Rows from block 8, named by matrix and row number. Each number is 200 + 20 x the weight over its row's rms, rounded and kept within 0 to 999. All counts start at 0. After the name is the row's rms in percent of the matrix's.
# emb: conditioning projection (model.decb.0.0.emb.weight, 192x128), inputs 0-63
emb.41,104,181,218,188,195,199,149,199,198,180,197,181,164,214,208,180,201,164,203,188,211,177,181,201,196,229,207,229,221,195,276,162,224,204,194,200,214,188,184,163,184,201,219,173,181,150,200,169,221,213,203,221,214,189,199,214,218,203,196,178,201,227,217,194,163
emb.42,129,224,259,221,199,227,248,154,220,152,218,194,158,194,213,202,258,242,232,197,222,227,225,197,202,206,210,197,183,173,180,227,194,198,208,180,187,224,223,218,202,201,196,198,210,205,211,217,184,194,204,188,194,219,168,166,183,193,196,206,191,197,199,187,238
emb.43,079,192,226,185,192,190,219,191,171,226,167,217,173,202,201,222,214,198,214,200,150,207,224,178,204,206,212,197,205,223,183,207,198,187,148,180,229,185,211,238,169,212,196,188,177,224,157,203,225,210,216,212,189,167,165,222,184,199,180,207,199,221,218,175,209
emb.44,100,182,203,185,181,186,206,199,176,204,176,200,189,220,205,231,216,222,210,204,192,211,184,174,230,195,227,237,200,228,195,209,209,231,170,178,229,185,183,215,180,176,208,185,180,189,177,207,187,198,202,199,199,178,186,160,217,172,169,194,168,219,213,183,237
emb.45,142,206,195,241,202,239,203,205,245,170,245,176,211,200,219,200,189,199,206,222,236,216,227,236,208,205,193,214,205,211,202,211,220,223,231,217,212,243,229,187,236,209,201,212,188,197,242,203,189,214,193,181,193,244,226,179,211,213,196,187,182,198,202,231,213
emb.46,210,204,187,242,214,223,151,234,242,193,237,199,224,212,199,198,157,164,206,200,227,186,236,208,200,191,201,209,175,202,225,211,185,209,234,207,199,243,234,208,229,198,181,188,212,216,237,208,189,197,190,198,188,240,247,197,218,205,215,207,202,199,200,235,193
emb.47,121,198,186,244,188,236,204,209,249,175,254,206,219,210,194,197,192,186,189,215,219,206,208,217,184,191,196,195,213,175,195,216,193,190,226,207,192,247,221,193,242,198,208,194,211,204,258,204,200,207,193,193,193,249,228,216,197,203,198,191,201,195,188,225,212
emb.48,176,208,192,248,211,239,201,163,244,191,243,197,205,199,198,211,198,204,201,211,205,200,255,198,207,208,190,199,206,199,208,213,193,192,198,198,194,249,251,211,241,201,207,199,201,205,229,205,208,187,195,210,194,241,189,200,206,202,199,190,192,210,202,221,198
emb.49,074,203,210,189,184,194,202,227,195,171,197,176,160,192,199,227,227,208,212,195,180,209,196,193,186,185,201,157,194,189,174,206,157,178,204,200,199,190,187,219,182,182,200,208,210,188,193,227,188,155,180,216,226,194,212,168,218,197,185,206,183,194,191,198,221
emb.50,081,196,241,189,219,190,199,179,182,215,190,196,147,192,187,233,218,194,206,193,179,196,200,189,211,202,228,199,181,218,166,233,170,238,186,191,190,187,191,214,171,222,217,166,228,209,176,190,188,160,217,188,183,189,167,192,184,178,164,213,193,194,235,184,234
emb.51,107,203,241,165,212,162,216,208,161,231,156,208,166,207,214,227,210,232,191,186,173,198,183,168,204,211,201,189,188,200,180,213,205,187,167,172,196,167,181,199,156,201,222,201,208,198,164,194,197,194,206,196,191,163,182,212,184,210,183,217,198,219,212,164,209
emb.52,123,210,191,243,207,235,198,209,248,172,250,196,219,209,208,230,195,203,202,214,226,195,214,223,207,200,208,207,201,181,201,205,200,206,229,224,192,244,222,185,241,205,216,196,198,209,251,196,209,207,192,196,191,251,230,195,200,207,188,199,195,198,209,234,211
emb.53,100,191,203,213,197,196,220,203,206,249,209,187,173,213,187,203,182,213,196,189,199,209,233,206,215,190,192,202,229,205,186,194,196,200,181,214,224,214,229,210,224,205,208,175,210,200,198,223,188,214,228,200,144,203,207,192,201,200,202,198,200,194,197,229,234
emb.54,133,214,187,241,197,236,198,215,250,166,251,221,210,212,206,200,184,202,211,208,223,192,221,213,213,201,216,218,196,193,194,214,201,204,247,210,210,244,228,195,240,210,211,176,210,218,251,179,201,203,189,204,192,250,227,211,196,203,185,220,191,205,207,227,217
emb.55,099,207,220,175,203,200,225,171,186,187,182,190,176,198,222,196,258,238,202,232,169,195,166,175,209,186,200,199,198,185,195,185,206,194,175,178,232,173,171,180,178,217,190,202,183,207,186,194,199,174,194,216,216,187,159,232,213,225,212,236,194,192,198,163,190
emb.56,146,229,187,196,210,179,260,200,198,227,201,188,176,183,193,261,228,273,206,184,177,228,192,186,191,204,198,157,168,198,179,236,177,209,174,205,218,198,194,240,201,200,207,215,202,207,200,208,203,186,195,196,175,197,200,176,187,194,176,199,157,225,216,204,244
emb.57,095,172,179,213,203,179,200,234,214,252,213,205,221,219,191,220,144,192,183,199,207,196,211,216,198,202,202,198,224,206,210,225,185,199,204,204,201,208,207,188,233,207,191,191,211,229,206,203,218,206,203,196,146,217,253,192,210,180,204,179,202,197,213,255,196
emb.58,077,176,203,163,181,172,177,225,172,222,176,191,212,196,215,189,186,142,206,207,205,194,154,177,168,188,201,193,212,172,186,171,219,186,199,193,210,161,163,210,182,198,216,201,177,192,179,201,193,184,194,196,207,172,219,208,170,204,182,186,242,186,176,205,211
emb.59,098,184,231,170,181,178,266,193,170,200,174,224,156,220,205,217,222,239,201,182,188,150,175,188,204,211,193,205,201,181,208,200,203,198,201,190,197,164,173,214,163,199,186,169,199,201,172,185,197,205,199,175,203,170,174,194,214,208,174,204,222,194,213,163,228
emb.60,097,238,215,210,193,202,251,222,207,199,211,205,162,221,234,188,221,222,215,201,219,180,203,212,244,192,206,230,191,201,190,162,194,205,202,183,215,205,202,193,208,193,193,210,189,222,210,213,150,222,180,166,176,203,213,192,173,184,215,221,241,186,198,200,213
emb.61,134,225,189,240,216,230,181,220,247,165,248,188,204,220,180,188,186,195,200,191,216,214,221,212,192,182,197,210,186,193,203,203,181,200,216,223,199,242,230,189,244,201,189,189,210,199,252,196,220,210,197,191,195,246,229,222,207,202,195,193,201,210,221,227,173
emb.62,082,170,215,203,177,206,224,192,207,159,209,231,162,202,164,218,233,223,183,194,223,227,193,212,215,201,219,184,201,214,218,224,223,205,229,224,201,204,190,196,195,205,207,197,189,211,219,178,199,205,203,209,196,215,188,160,228,188,192,232,178,220,185,190,210
emb.63,097,193,238,205,169,207,234,166,207,167,207,201,159,212,196,204,245,214,182,168,195,191,197,199,205,231,206,227,177,182,185,225,172,172,197,188,160,205,196,200,192,169,220,188,164,232,204,203,213,197,197,196,205,203,173,174,188,170,200,208,238,196,203,174,217
emb.64,081,202,210,188,226,201,212,157,195,210,192,211,148,174,245,188,218,172,186,182,197,220,189,222,179,196,180,215,244,223,185,177,241,199,202,195,200,195,185,214,209,211,202,206,197,196,197,188,230,216,175,216,179,203,171,190,207,236,227,182,177,189,183,191,195
emb.65,085,196,217,204,185,186,221,191,202,216,199,186,208,199,188,251,210,239,186,170,197,183,194,207,198,279,202,203,209,202,185,227,236,197,192,189,226,197,198,212,203,204,210,196,234,224,205,168,213,161,225,179,178,201,190,200,220,197,175,192,179,232,245,197,224
emb.66,100,149,198,190,206,186,201,226,186,225,186,195,161,207,217,215,185,210,195,156,182,212,199,165,157,202,177,235,235,215,184,161,187,172,180,175,213,189,206,206,190,208,171,207,188,208,180,179,201,202,221,193,192,183,203,234,173,180,206,216,222,172,184,199,216
emb.67,157,200,179,241,202,218,191,193,239,216,239,192,237,205,202,196,169,186,204,211,214,196,224,198,199,210,197,210,211,194,200,196,199,201,210,196,199,239,231,196,261,206,202,201,201,205,231,192,208,196,192,203,175,238,213,193,209,200,201,190,213,192,185,241,189
emb.68,082,184,238,209,194,189,227,174,213,236,218,213,166,196,223,208,216,232,212,226,183,202,207,177,202,173,155,221,205,176,192,209,212,184,193,216,185,206,202,198,218,221,201,203,190,203,215,237,219,194,176,223,152,213,195,215,187,219,189,233,200,225,208,215,214
emb.69,183,178,211,231,193,214,179,251,234,206,231,169,207,191,196,209,161,191,215,197,229,193,224,208,188,203,208,203,182,199,196,210,192,198,224,198,197,231,226,219,233,197,188,178,190,190,232,192,208,223,195,197,174,233,253,194,173,161,191,195,188,204,189,243,197
emb.70,136,202,257,210,224,222,183,154,206,149,209,211,174,157,185,227,240,183,237,196,212,205,217,191,195,206,194,191,191,195,208,233,203,212,202,212,169,209,215,225,180,193,209,170,210,209,196,224,221,186,223,188,211,208,156,199,204,189,223,211,191,178,225,178,249
emb.71,085,232,217,187,215,186,206,226,190,204,186,179,185,190,183,219,187,216,206,194,193,188,184,174,157,220,224,168,191,206,199,240,186,216,180,197,215,182,186,200,188,202,189,191,189,173,191,186,183,170,198,231,198,187,215,179,177,195,205,180,194,184,181,209,212
emb.72,159,196,173,240,206,223,191,226,240,227,237,188,216,190,199,198,151,187,218,210,211,201,233,221,202,183,192,205,200,193,192,206,180,198,214,211,187,239,234,195,247,209,213,193,208,216,233,189,214,197,205,192,173,238,234,213,198,207,198,199,203,193,206,244,207
emb.73,083,202,211,206,187,198,235,202,210,201,210,174,175,200,190,209,212,251,158,185,202,177,208,159,198,220,177,210,199,203,172,182,197,133,190,188,199,206,209,195,212,195,211,204,172,219,214,169,168,210,182,229,173,207,210,202,194,187,187,257,223,213,186,206,213
emb.74,103,213,209,225,207,200,193,251,228,229,229,162,208,184,213,212,164,205,229,189,206,192,198,189,200,204,210,191,195,176,193,198,194,208,199,197,173,219,206,204,240,170,178,204,186,188,227,194,172,177,197,196,158,227,251,188,212,187,173,174,199,193,186,241,210
emb.75,076,242,197,219,180,217,200,220,219,136,227,220,186,221,190,196,210,205,197,204,215,225,204,221,201,202,233,197,206,212,189,220,177,211,221,215,195,222,201,201,211,184,184,174,190,196,230,201,220,188,180,181,191,232,218,215,204,210,214,238,220,230,182,207,207
emb.76,166,204,196,245,198,241,189,172,243,186,245,209,212,206,210,190,184,182,202,207,227,200,253,212,204,202,210,205,208,202,205,205,208,197,224,197,202,247,248,210,239,202,211,184,205,197,234,193,207,199,206,200,191,242,200,222,202,197,190,197,192,194,213,230,194
emb.77,117,197,267,212,195,214,209,193,212,151,209,183,165,202,191,223,240,233,205,173,206,181,202,199,187,213,215,185,183,207,190,217,184,210,214,195,196,210,196,212,187,183,168,171,195,230,212,214,193,208,209,214,196,213,191,174,192,163,187,196,180,197,222,180,245
emb.78,136,201,195,241,209,225,181,198,243,172,241,195,211,206,200,190,193,194,218,217,238,203,214,214,217,196,226,209,221,197,216,201,199,229,246,205,196,235,217,198,242,196,198,203,189,192,245,201,206,216,193,189,198,243,220,212,205,197,197,210,222,217,201,235,179
emb.79,091,204,225,193,198,198,219,177,197,239,208,198,181,162,194,185,189,205,199,185,190,194,196,190,201,217,219,183,212,191,227,203,235,190,170,188,205,199,190,177,218,150,176,211,216,202,196,190,213,211,177,195,171,204,180,208,178,213,184,217,203,196,192,198,212
emb.80,172,176,173,196,196,196,197,289,200,206,197,160,203,241,195,213,175,207,198,188,240,208,193,197,185,229,212,174,178,205,219,211,173,203,218,198,185,199,193,197,198,180,177,197,204,203,198,200,180,188,195,208,209,199,260,172,188,188,178,204,192,210,180,221,223
emb.81,087,225,224,207,216,191,211,223,216,202,221,217,169,203,181,180,198,226,217,228,202,162,198,191,166,170,202,211,181,193,174,206,222,212,211,211,213,205,194,204,229,191,188,197,207,218,218,198,179,204,213,180,170,210,236,213,199,221,201,221,251,188,201,230,190
emb.82,058,213,232,192,193,179,208,184,197,207,209,207,150,200,200,193,220,218,196,211,222,176,175,203,203,207,205,213,197,195,210,214,257,217,221,224,222,186,178,195,198,229,229,150,211,181,225,182,184,209,208,220,199,200,191,211,183,255,180,208,218,185,217,197,200
emb.83,085,185,205,175,201,180,235,226,183,208,183,165,167,195,207,224,213,213,196,190,201,199,181,204,182,195,211,183,183,236,232,216,201,191,224,194,197,180,172,190,173,185,180,210,164,178,186,204,201,194,213,230,194,181,218,212,171,178,169,208,203,218,187,204,203
emb.84,131,196,189,243,197,229,203,213,253,165,254,194,215,208,211,198,194,189,199,203,233,211,215,214,206,193,204,200,207,192,196,200,210,210,245,205,199,245,220,196,245,201,210,196,213,198,252,202,188,206,201,185,197,255,231,192,214,216,200,196,192,195,193,231,204
emb.85,105,220,249,193,209,187,158,191,192,215,196,245,190,216,175,194,191,204,216,195,184,219,193,197,231,194,208,204,214,237,236,185,182,197,181,188,213,193,197,209,200,198,194,205,222,195,196,211,162,203,201,209,195,200,190,219,252,247,218,222,211,188,201,186,152
emb.86,263,199,173,242,210,227,165,231,243,181,242,206,234,235,197,215,171,196,206,217,240,209,231,204,198,199,229,212,190,206,187,219,199,210,233,210,200,240,232,205,234,213,210,209,204,200,244,209,188,199,205,191,198,244,237,203,211,216,200,193,193,210,213,232,180
emb.87,143,203,148,208,196,218,233,173,211,175,215,197,168,185,187,153,213,157,221,213,197,190,200,188,209,180,199,225,216,164,191,177,213,202,210,170,185,212,207,183,206,209,217,180,176,195,209,203,199,211,204,196,211,212,181,199,202,204,187,191,230,163,188,198,213
emb.88,077,214,192,185,204,187,185,201,180,207,182,179,184,216,215,202,183,161,207,171,201,199,187,197,181,180,202,160,168,188,176,218,216,226,190,178,192,187,182,239,178,195,161,175,191,201,177,187,247,184,181,226,185,188,200,211,173,231,200,203,196,161,195,191,227
emb.89,165,199,163,236,200,223,208,223,236,225,233,203,221,208,203,195,155,185,217,195,217,219,230,205,194,195,200,189,186,194,206,200,206,196,212,204,196,236,233,194,254,201,187,201,190,208,237,212,207,191,195,206,170,233,236,221,196,209,199,206,209,202,205,253,203
emb.90,111,198,227,198,180,195,270,191,196,200,203,212,146,207,193,212,248,267,192,206,158,188,198,161,185,219,207,202,212,186,183,174,205,177,186,174,197,195,198,191,190,225,234,193,186,222,196,207,211,179,190,201,180,198,178,200,208,213,204,180,220,176,201,168,208
emb.91,091,178,284,183,185,180,168,149,180,203,187,223,184,217,198,191,222,215,195,229,185,182,166,182,188,185,184,232,223,187,201,164,207,190,186,185,190,180,166,180,195,210,193,192,187,204,181,207,213,188,184,199,199,181,168,226,226,246,200,198,249,181,208,176,197
emb.92,207,220,267,201,215,206,183,133,201,136,207,200,186,163,216,218,226,178,220,203,179,199,196,194,212,189,197,195,222,201,189,226,205,201,184,196,191,201,198,217,186,218,211,153,199,212,194,192,224,206,191,193,192,204,165,199,210,221,184,205,197,185,202,191,224
emb.93,144,189,242,225,195,233,228,147,221,178,222,185,154,211,214,184,250,224,189,216,196,194,238,175,211,211,204,200,196,183,204,173,204,199,194,173,193,224,234,182,218,213,194,204,209,197,215,176,195,182,204,196,183,220,167,211,218,233,211,196,196,187,202,195,210
emb.94,104,183,214,183,196,192,217,184,188,192,192,228,189,166,219,191,232,215,179,218,184,204,177,184,182,237,171,204,231,223,196,193,235,191,189,216,224,192,180,176,179,223,223,252,189,234,200,212,202,200,233,206,231,196,164,182,210,195,227,188,210,208,222,158,158
emb.95,131,202,191,239,177,237,193,211,245,171,247,195,207,211,186,185,186,204,215,220,230,198,216,238,197,202,210,218,200,198,194,188,203,211,241,236,205,244,224,207,238,213,192,196,196,202,249,202,207,211,194,181,196,247,230,209,226,219,207,193,206,197,204,227,197
emb.96,043,194,187,201,164,184,194,216,196,189,184,181,197,225,239,193,201,208,216,230,200,222,230,185,227,211,220,235,168,170,231,195,214,229,233,191,187,199,226,193,185,244,193,204,198,209,200,235,227,206,164,143,201,202,217,163,227,221,209,220,211,218,205,191,213
emb.97,045,209,215,200,177,200,187,200,200,194,202,222,202,199,178,179,204,223,230,205,185,240,199,184,188,178,172,159,200,197,175,195,214,234,166,264,232,210,207,165,206,161,199,217,208,159,217,248,203,198,215,226,207,215,197,206,183,239,197,232,197,185,179,211,216
emb.98,044,215,137,207,178,200,241,213,218,202,214,219,211,198,199,200,195,196,209,208,161,163,183,167,244,216,197,221,222,175,187,187,213,233,173,165,197,210,199,201,192,196,180,203,189,203,203,221,212,191,195,193,206,206,204,209,236,185,165,217,188,240,216,218,211
emb.99,057,216,236,212,224,218,215,208,202,164,200,173,131,206,175,213,244,214,229,210,202,188,216,179,183,190,202,210,164,202,204,216,200,199,208,205,198,204,209,231,188,211,223,194,208,177,191,213,180,193,202,189,198,202,189,201,180,213,177,218,196,212,189,179,258
emb.100,111,222,182,211,212,243,196,124,211,89,209,204,197,183,197,190,210,160,210,193,183,197,210,190,201,181,210,197,186,194,217,197,199,217,179,194,199,208,204,193,189,190,190,186,204,208,200,205,203,203,188,192,226,213,163,199,197,194,210,212,195,194,208,181,196
emb.101,063,214,252,206,206,187,223,224,209,226,198,222,124,218,197,209,228,278,200,204,193,213,197,204,213,199,204,203,205,211,208,213,181,202,223,204,200,203,192,193,201,224,238,205,219,205,202,206,184,194,199,198,160,200,200,213,232,203,202,193,177,186,209,196,190
emb.102,059,189,226,206,178,220,227,193,211,190,208,186,156,227,191,203,232,260,160,187,213,223,193,193,165,242,208,162,187,169,193,170,210,161,184,195,181,203,195,206,217,184,204,225,196,184,208,186,226,206,197,227,173,209,202,217,180,198,187,218,180,227,181,220,208
emb.103,056,219,196,193,215,193,206,202,197,207,197,252,198,198,168,229,203,211,165,167,197,244,199,175,142,197,160,177,189,188,142,209,184,188,202,221,212,200,204,231,186,196,238,161,207,181,189,212,235,159,215,224,212,195,203,210,172,207,191,251,194,222,220,194,181
emb.104,074,196,270,184,191,185,190,172,179,183,187,231,162,194,181,186,244,240,188,223,181,172,194,204,193,210,196,227,200,200,226,171,199,196,199,222,238,183,189,188,182,201,185,208,236,198,186,214,194,194,202,188,202,186,172,212,229,217,205,221,223,215,193,171,147
emb.105,042,226,228,179,195,182,209,210,181,197,188,238,175,190,138,193,215,200,226,225,194,211,172,205,231,190,202,204,218,176,211,187,190,158,213,214,171,173,169,201,188,205,206,177,185,184,219,200,192,169,211,155,197,182,189,164,226,193,209,184,241,168,203,174,210
emb.106,055,233,203,189,208,175,209,220,183,200,182,213,212,201,239,177,220,190,187,224,195,172,169,163,240,230,173,205,239,178,210,177,217,184,195,175,235,192,173,218,201,203,219,191,182,177,193,201,205,224,185,202,207,186,202,199,232,200,171,179,209,189,197,196,201
emb.107,049,165,205,179,191,181,202,173,194,198,194,170,166,195,244,195,226,211,192,192,203,147,176,202,195,210,200,174,186,165,216,209,166,172,212,227,202,188,181,203,192,183,187,201,206,230,201,168,224,192,198,196,200,186,166,206,201,171,184,178,197,226,196,196,212
emb.108,051,214,226,184,203,195,205,171,187,190,191,170,206,220,196,228,222,192,169,186,199,183,181,183,189,193,230,189,196,167,190,221,199,220,218,161,210,196,181,214,202,194,156,206,222,258,187,198,218,193,220,185,190,195,186,181,204,198,191,212,175,216,222,194,222
emb.109,082,215,214,205,216,187,241,215,204,259,206,176,225,183,205,208,164,267,206,185,193,201,231,188,206,222,205,202,171,206,183,217,191,214,199,191,206,214,212,195,232,198,191,224,189,202,197,187,192,193,203,188,165,199,211,181,199,191,194,176,181,216,203,213,204
emb.110,052,192,199,194,203,209,199,193,192,207,204,255,202,201,178,165,210,203,263,186,182,195,192,191,202,166,212,196,187,207,205,220,177,227,160,160,186,209,204,180,195,168,182,209,214,193,196,184,177,235,245,219,200,199,199,225,183,203,196,189,203,160,203,197,209
emb.111,058,231,199,186,244,193,177,222,193,191,197,219,188,185,195,185,194,163,158,189,215,210,204,209,175,199,214,152,186,212,209,215,213,186,206,251,180,198,196,236,193,205,190,222,236,217,193,157,189,217,187,214,208,190,219,231,218,169,198,175,224,192,234,197,183
emb.112,060,156,184,198,198,175,215,219,191,200,192,170,195,246,215,215,207,186,176,176,253,206,201,192,236,213,202,204,210,239,194,202,187,223,235,165,232,196,191,186,189,190,186,202,172,186,203,230,167,249,207,189,188,200,208,190,170,202,208,244,181,205,201,191,249
emb.113,056,209,181,193,197,205,220,235,203,172,192,218,159,209,204,171,212,177,187,192,206,196,171,204,208,200,200,201,176,195,223,199,173,172,194,191,187,190,178,214,175,190,201,204,187,204,192,209,185,199,173,218,213,203,232,186,206,181,219,188,220,192,190,197,188
emb.114,044,213,195,200,202,206,215,141,204,186,201,229,190,170,171,181,234,199,196,213,191,225,176,175,203,229,226,217,200,214,179,182,224,237,170,181,196,204,178,190,199,199,189,184,200,182,200,165,166,208,208,217,204,211,159,178,175,207,183,231,175,190,216,189,220
emb.115,069,206,233,190,191,191,193,170,182,203,190,188,201,178,204,215,223,214,166,189,165,187,187,206,172,194,170,182,184,213,217,206,203,212,184,207,209,183,182,194,182,170,146,206,194,219,175,172,201,219,184,198,200,179,165,205,176,195,245,237,189,194,168,190,203
emb.116,049,208,225,191,195,203,159,203,203,200,218,233,190,192,235,209,193,199,153,214,220,206,182,190,203,214,169,223,195,206,243,196,220,170,213,207,218,195,171,204,208,200,188,235,201,209,226,164,193,211,188,186,204,205,211,196,206,199,192,189,165,245,200,203,147
emb.117,045,174,188,168,187,189,233,198,190,187,177,192,191,215,183,218,240,208,204,192,206,216,176,206,188,182,198,219,220,205,230,205,208,236,195,189,208,180,174,222,166,186,164,212,209,194,172,184,205,217,203,185,197,181,194,180,230,164,173,184,190,195,218,180,218
emb.118,068,193,222,185,194,159,190,237,181,273,188,214,187,212,215,173,187,232,206,181,199,214,176,204,219,212,185,222,194,222,228,190,225,212,208,198,193,175,181,184,198,162,192,230,186,200,173,231,174,206,215,182,184,170,214,194,194,194,229,224,191,227,185,208,150
emb.119,050,192,240,192,208,195,210,184,190,150,196,200,161,222,199,196,230,229,208,206,215,233,166,244,213,211,219,210,212,238,219,207,187,208,201,202,182,182,166,192,178,190,189,190,204,173,206,212,180,199,202,213,206,193,179,224,183,184,187,225,194,210,208,196,191
emb.120,063,186,212,224,182,201,154,241,219,203,215,196,221,193,214,210,168,193,190,197,227,196,211,214,220,215,224,185,190,205,199,225,209,201,233,197,212,218,208,230,204,202,195,179,192,176,215,206,189,222,197,199,162,211,245,173,196,188,179,217,190,215,180,253,219
emb.121,056,195,193,213,206,220,215,191,206,124,215,202,190,206,196,170,225,191,197,204,198,196,188,213,213,185,199,228,186,189,202,151,199,209,225,206,204,203,185,201,199,213,212,181,196,182,227,171,203,231,185,195,219,217,194,223,199,225,203,207,210,176,202,180,178
emb.122,048,154,219,190,138,185,201,188,185,213,189,202,199,180,210,223,202,191,180,216,205,205,198,221,184,221,210,206,211,230,180,199,192,199,197,191,198,195,195,227,188,193,211,157,126,197,182,173,219,191,198,203,207,193,196,170,187,202,185,165,193,254,233,210,218
emb.123,051,198,211,209,205,217,200,211,208,156,222,183,196,190,170,223,200,213,197,236,229,210,203,235,203,205,201,196,218,225,187,233,221,172,228,232,141,219,199,169,203,195,220,201,210,210,211,222,188,158,182,233,197,224,209,223,224,189,216,193,212,197,191,206,226
emb.124,061,210,222,192,194,212,227,152,186,145,188,191,183,204,211,236,254,241,210,200,210,184,195,178,232,216,223,204,216,186,195,205,198,231,192,181,233,196,209,179,172,231,200,186,182,193,203,169,195,188,204,200,209,193,167,208,214,199,185,168,183,185,220,166,232
emb.125,043,235,197,195,184,211,176,191,189,204,196,210,229,176,238,173,188,175,204,167,177,199,212,173,231,171,177,189,184,208,225,165,193,192,180,225,177,196,196,200,204,155,223,210,195,178,202,207,157,195,222,211,195,191,186,217,206,196,215,229,171,215,185,211,189
emb.126,047,220,195,191,171,203,181,191,197,203,200,241,199,199,207,229,200,202,214,203,196,188,198,215,246,207,228,171,192,229,231,186,214,223,176,235,202,195,197,209,202,234,173,199,176,180,207,224,188,205,203,219,195,193,195,175,230,232,186,189,223,141,197,201,251
emb.127,073,171,237,193,207,188,192,212,203,167,204,189,184,213,207,230,215,219,186,195,235,201,160,212,193,192,218,218,200,204,185,206,217,204,236,200,202,192,169,200,193,206,205,179,172,186,213,202,209,206,220,197,184,208,227,175,201,190,184,177,188,212,201,206,215
emb.128,060,208,180,212,197,222,211,167,218,193,219,184,235,197,173,258,184,199,197,197,191,210,235,206,193,219,200,171,170,199,176,267,176,209,198,217,216,221,231,230,211,212,200,213,191,205,211,218,190,201,190,184,186,212,205,168,190,177,163,204,164,235,217,216,237
emb.129,044,175,134,203,214,216,183,235,220,122,206,173,251,187,217,215,158,168,224,183,228,203,205,194,207,205,226,176,194,203,196,223,195,207,203,190,184,217,190,205,188,180,184,212,210,204,208,197,228,200,197,213,215,219,237,184,184,168,201,223,209,207,211,226,214
emb.130,112,209,229,204,178,196,178,235,208,206,205,212,178,199,201,221,180,224,191,198,221,187,202,187,224,224,206,198,204,200,213,206,182,211,218,184,203,206,197,198,206,196,197,206,197,215,219,202,188,208,201,202,152,212,228,182,204,198,205,195,180,231,211,221,201
emb.131,052,202,195,189,201,175,200,201,193,195,190,201,173,221,228,212,223,242,160,183,209,159,179,218,171,239,168,176,192,221,205,195,214,206,224,239,214,183,182,210,193,242,197,229,224,223,213,177,223,208,206,162,203,182,199,207,213,193,207,173,183,203,229,191,166
emb.132,045,180,251,199,231,207,237,217,191,187,198,183,125,207,235,237,229,274,179,198,206,183,189,221,216,190,178,211,209,210,181,203,196,187,201,203,199,202,192,215,196,225,204,177,198,257,201,192,209,189,188,170,176,206,206,225,191,203,195,208,191,196,210,189,205
emb.133,060,229,232,206,216,200,248,215,207,181,205,203,128,205,201,218,232,228,221,181,193,199,205,203,218,194,168,197,189,219,183,229,207,199,188,199,210,201,206,204,195,182,213,202,191,187,191,211,182,211,205,196,167,199,199,181,204,222,210,202,199,209,193,185,262
emb.134,052,249,200,179,186,169,215,172,193,198,180,206,175,186,206,200,210,177,227,187,191,210,174,195,203,193,199,220,176,197,195,171,196,221,175,190,227,178,176,186,183,171,205,206,189,205,195,230,184,195,190,193,202,188,163,190,226,170,217,193,179,229,193,190,207
emb.135,049,244,183,200,196,205,167,168,194,129,196,206,234,183,210,193,199,179,173,196,181,200,191,214,203,215,186,178,210,208,230,179,206,224,218,204,184,194,190,198,182,170,191,185,215,191,199,204,197,208,219,209,230,195,176,209,217,219,209,200,185,204,239,181,150
emb.136,044,220,188,203,223,197,168,203,209,222,211,197,218,196,182,173,158,163,200,193,218,195,206,220,161,174,233,163,212,247,202,194,188,203,199,247,167,205,221,190,217,209,187,232,232,156,189,194,186,191,205,193,211,212,205,192,244,216,233,188,204,173,182,221,179
emb.137,071,226,210,207,216,203,157,203,200,234,195,217,232,161,200,201,177,181,154,193,190,191,232,208,178,204,211,179,202,219,209,221,209,216,198,198,210,211,218,212,202,205,186,194,209,188,193,199,207,190,219,207,186,194,204,188,184,189,204,198,147,192,220,201,180
emb.138,051,170,200,197,202,193,241,192,206,217,192,254,183,200,219,189,208,244,169,196,195,194,217,207,199,194,201,206,212,225,181,203,166,182,213,201,152,201,201,203,215,213,252,211,227,204,199,190,174,177,202,186,190,202,207,214,196,201,188,185,215,199,209,210,162
emb.139,149,216,177,240,205,217,200,199,232,220,235,214,223,198,196,200,161,192,202,202,192,197,249,203,204,202,193,206,207,199,201,205,197,208,204,202,216,240,239,218,257,202,202,203,195,216,215,189,220,212,207,188,170,232,218,200,217,202,206,193,195,209,211,248,197
emb.140,107,208,188,209,211,210,268,164,211,175,211,191,160,197,212,211,233,194,218,201,174,195,227,190,232,203,211,196,186,184,192,222,197,215,182,188,209,213,214,229,188,184,208,173,200,189,197,205,204,209,174,196,187,207,169,171,208,193,162,192,189,198,204,181,286
emb.141,044,227,215,179,242,192,187,183,194,216,185,218,204,202,210,223,212,200,202,205,224,156,204,199,243,177,238,202,214,228,191,216,190,207,219,201,167,185,188,208,195,190,207,188,194,219,173,184,186,178,186,175,200,198,202,201,222,160,176,233,225,215,218,196,194
emb.142,043,193,155,199,208,213,202,202,192,194,198,195,192,188,190,183,188,198,180,214,211,192,205,174,208,205,176,234,221,152,213,159,217,185,205,209,231,189,189,194,203,188,231,191,195,184,214,132,208,196,209,208,206,194,212,214,206,215,174,217,209,198,205,190,144
emb.143,048,185,195,191,178,191,213,198,195,205,191,175,196,196,201,238,205,194,182,210,240,180,200,200,196,214,202,215,243,181,153,201,209,174,194,212,202,187,200,223,177,199,204,222,207,223,172,213,194,180,209,193,211,196,192,213,173,192,170,247,144,227,218,177,195
emb.144,062,203,222,178,209,189,187,221,193,183,195,185,152,159,218,222,205,184,181,210,212,204,154,193,194,201,166,168,210,191,208,209,233,193,206,222,209,180,159,205,172,207,204,195,157,193,211,188,219,182,211,211,205,195,219,210,207,217,182,195,201,200,195,190,246
emb.145,042,227,189,206,209,203,226,226,204,215,208,196,134,175,207,191,219,194,187,188,209,188,208,197,157,213,221,196,234,199,182,196,183,216,221,201,197,203,207,184,190,172,191,212,221,207,210,168,182,198,235,182,177,199,223,219,209,173,201,164,182,189,234,209,188
emb.146,073,187,197,227,187,217,170,209,217,212,215,185,166,189,180,195,176,168,221,196,224,192,228,213,189,201,223,201,188,185,199,171,186,193,228,216,187,221,219,224,214,171,180,176,215,208,217,181,198,184,202,197,165,220,219,209,230,192,188,205,213,184,226,218,184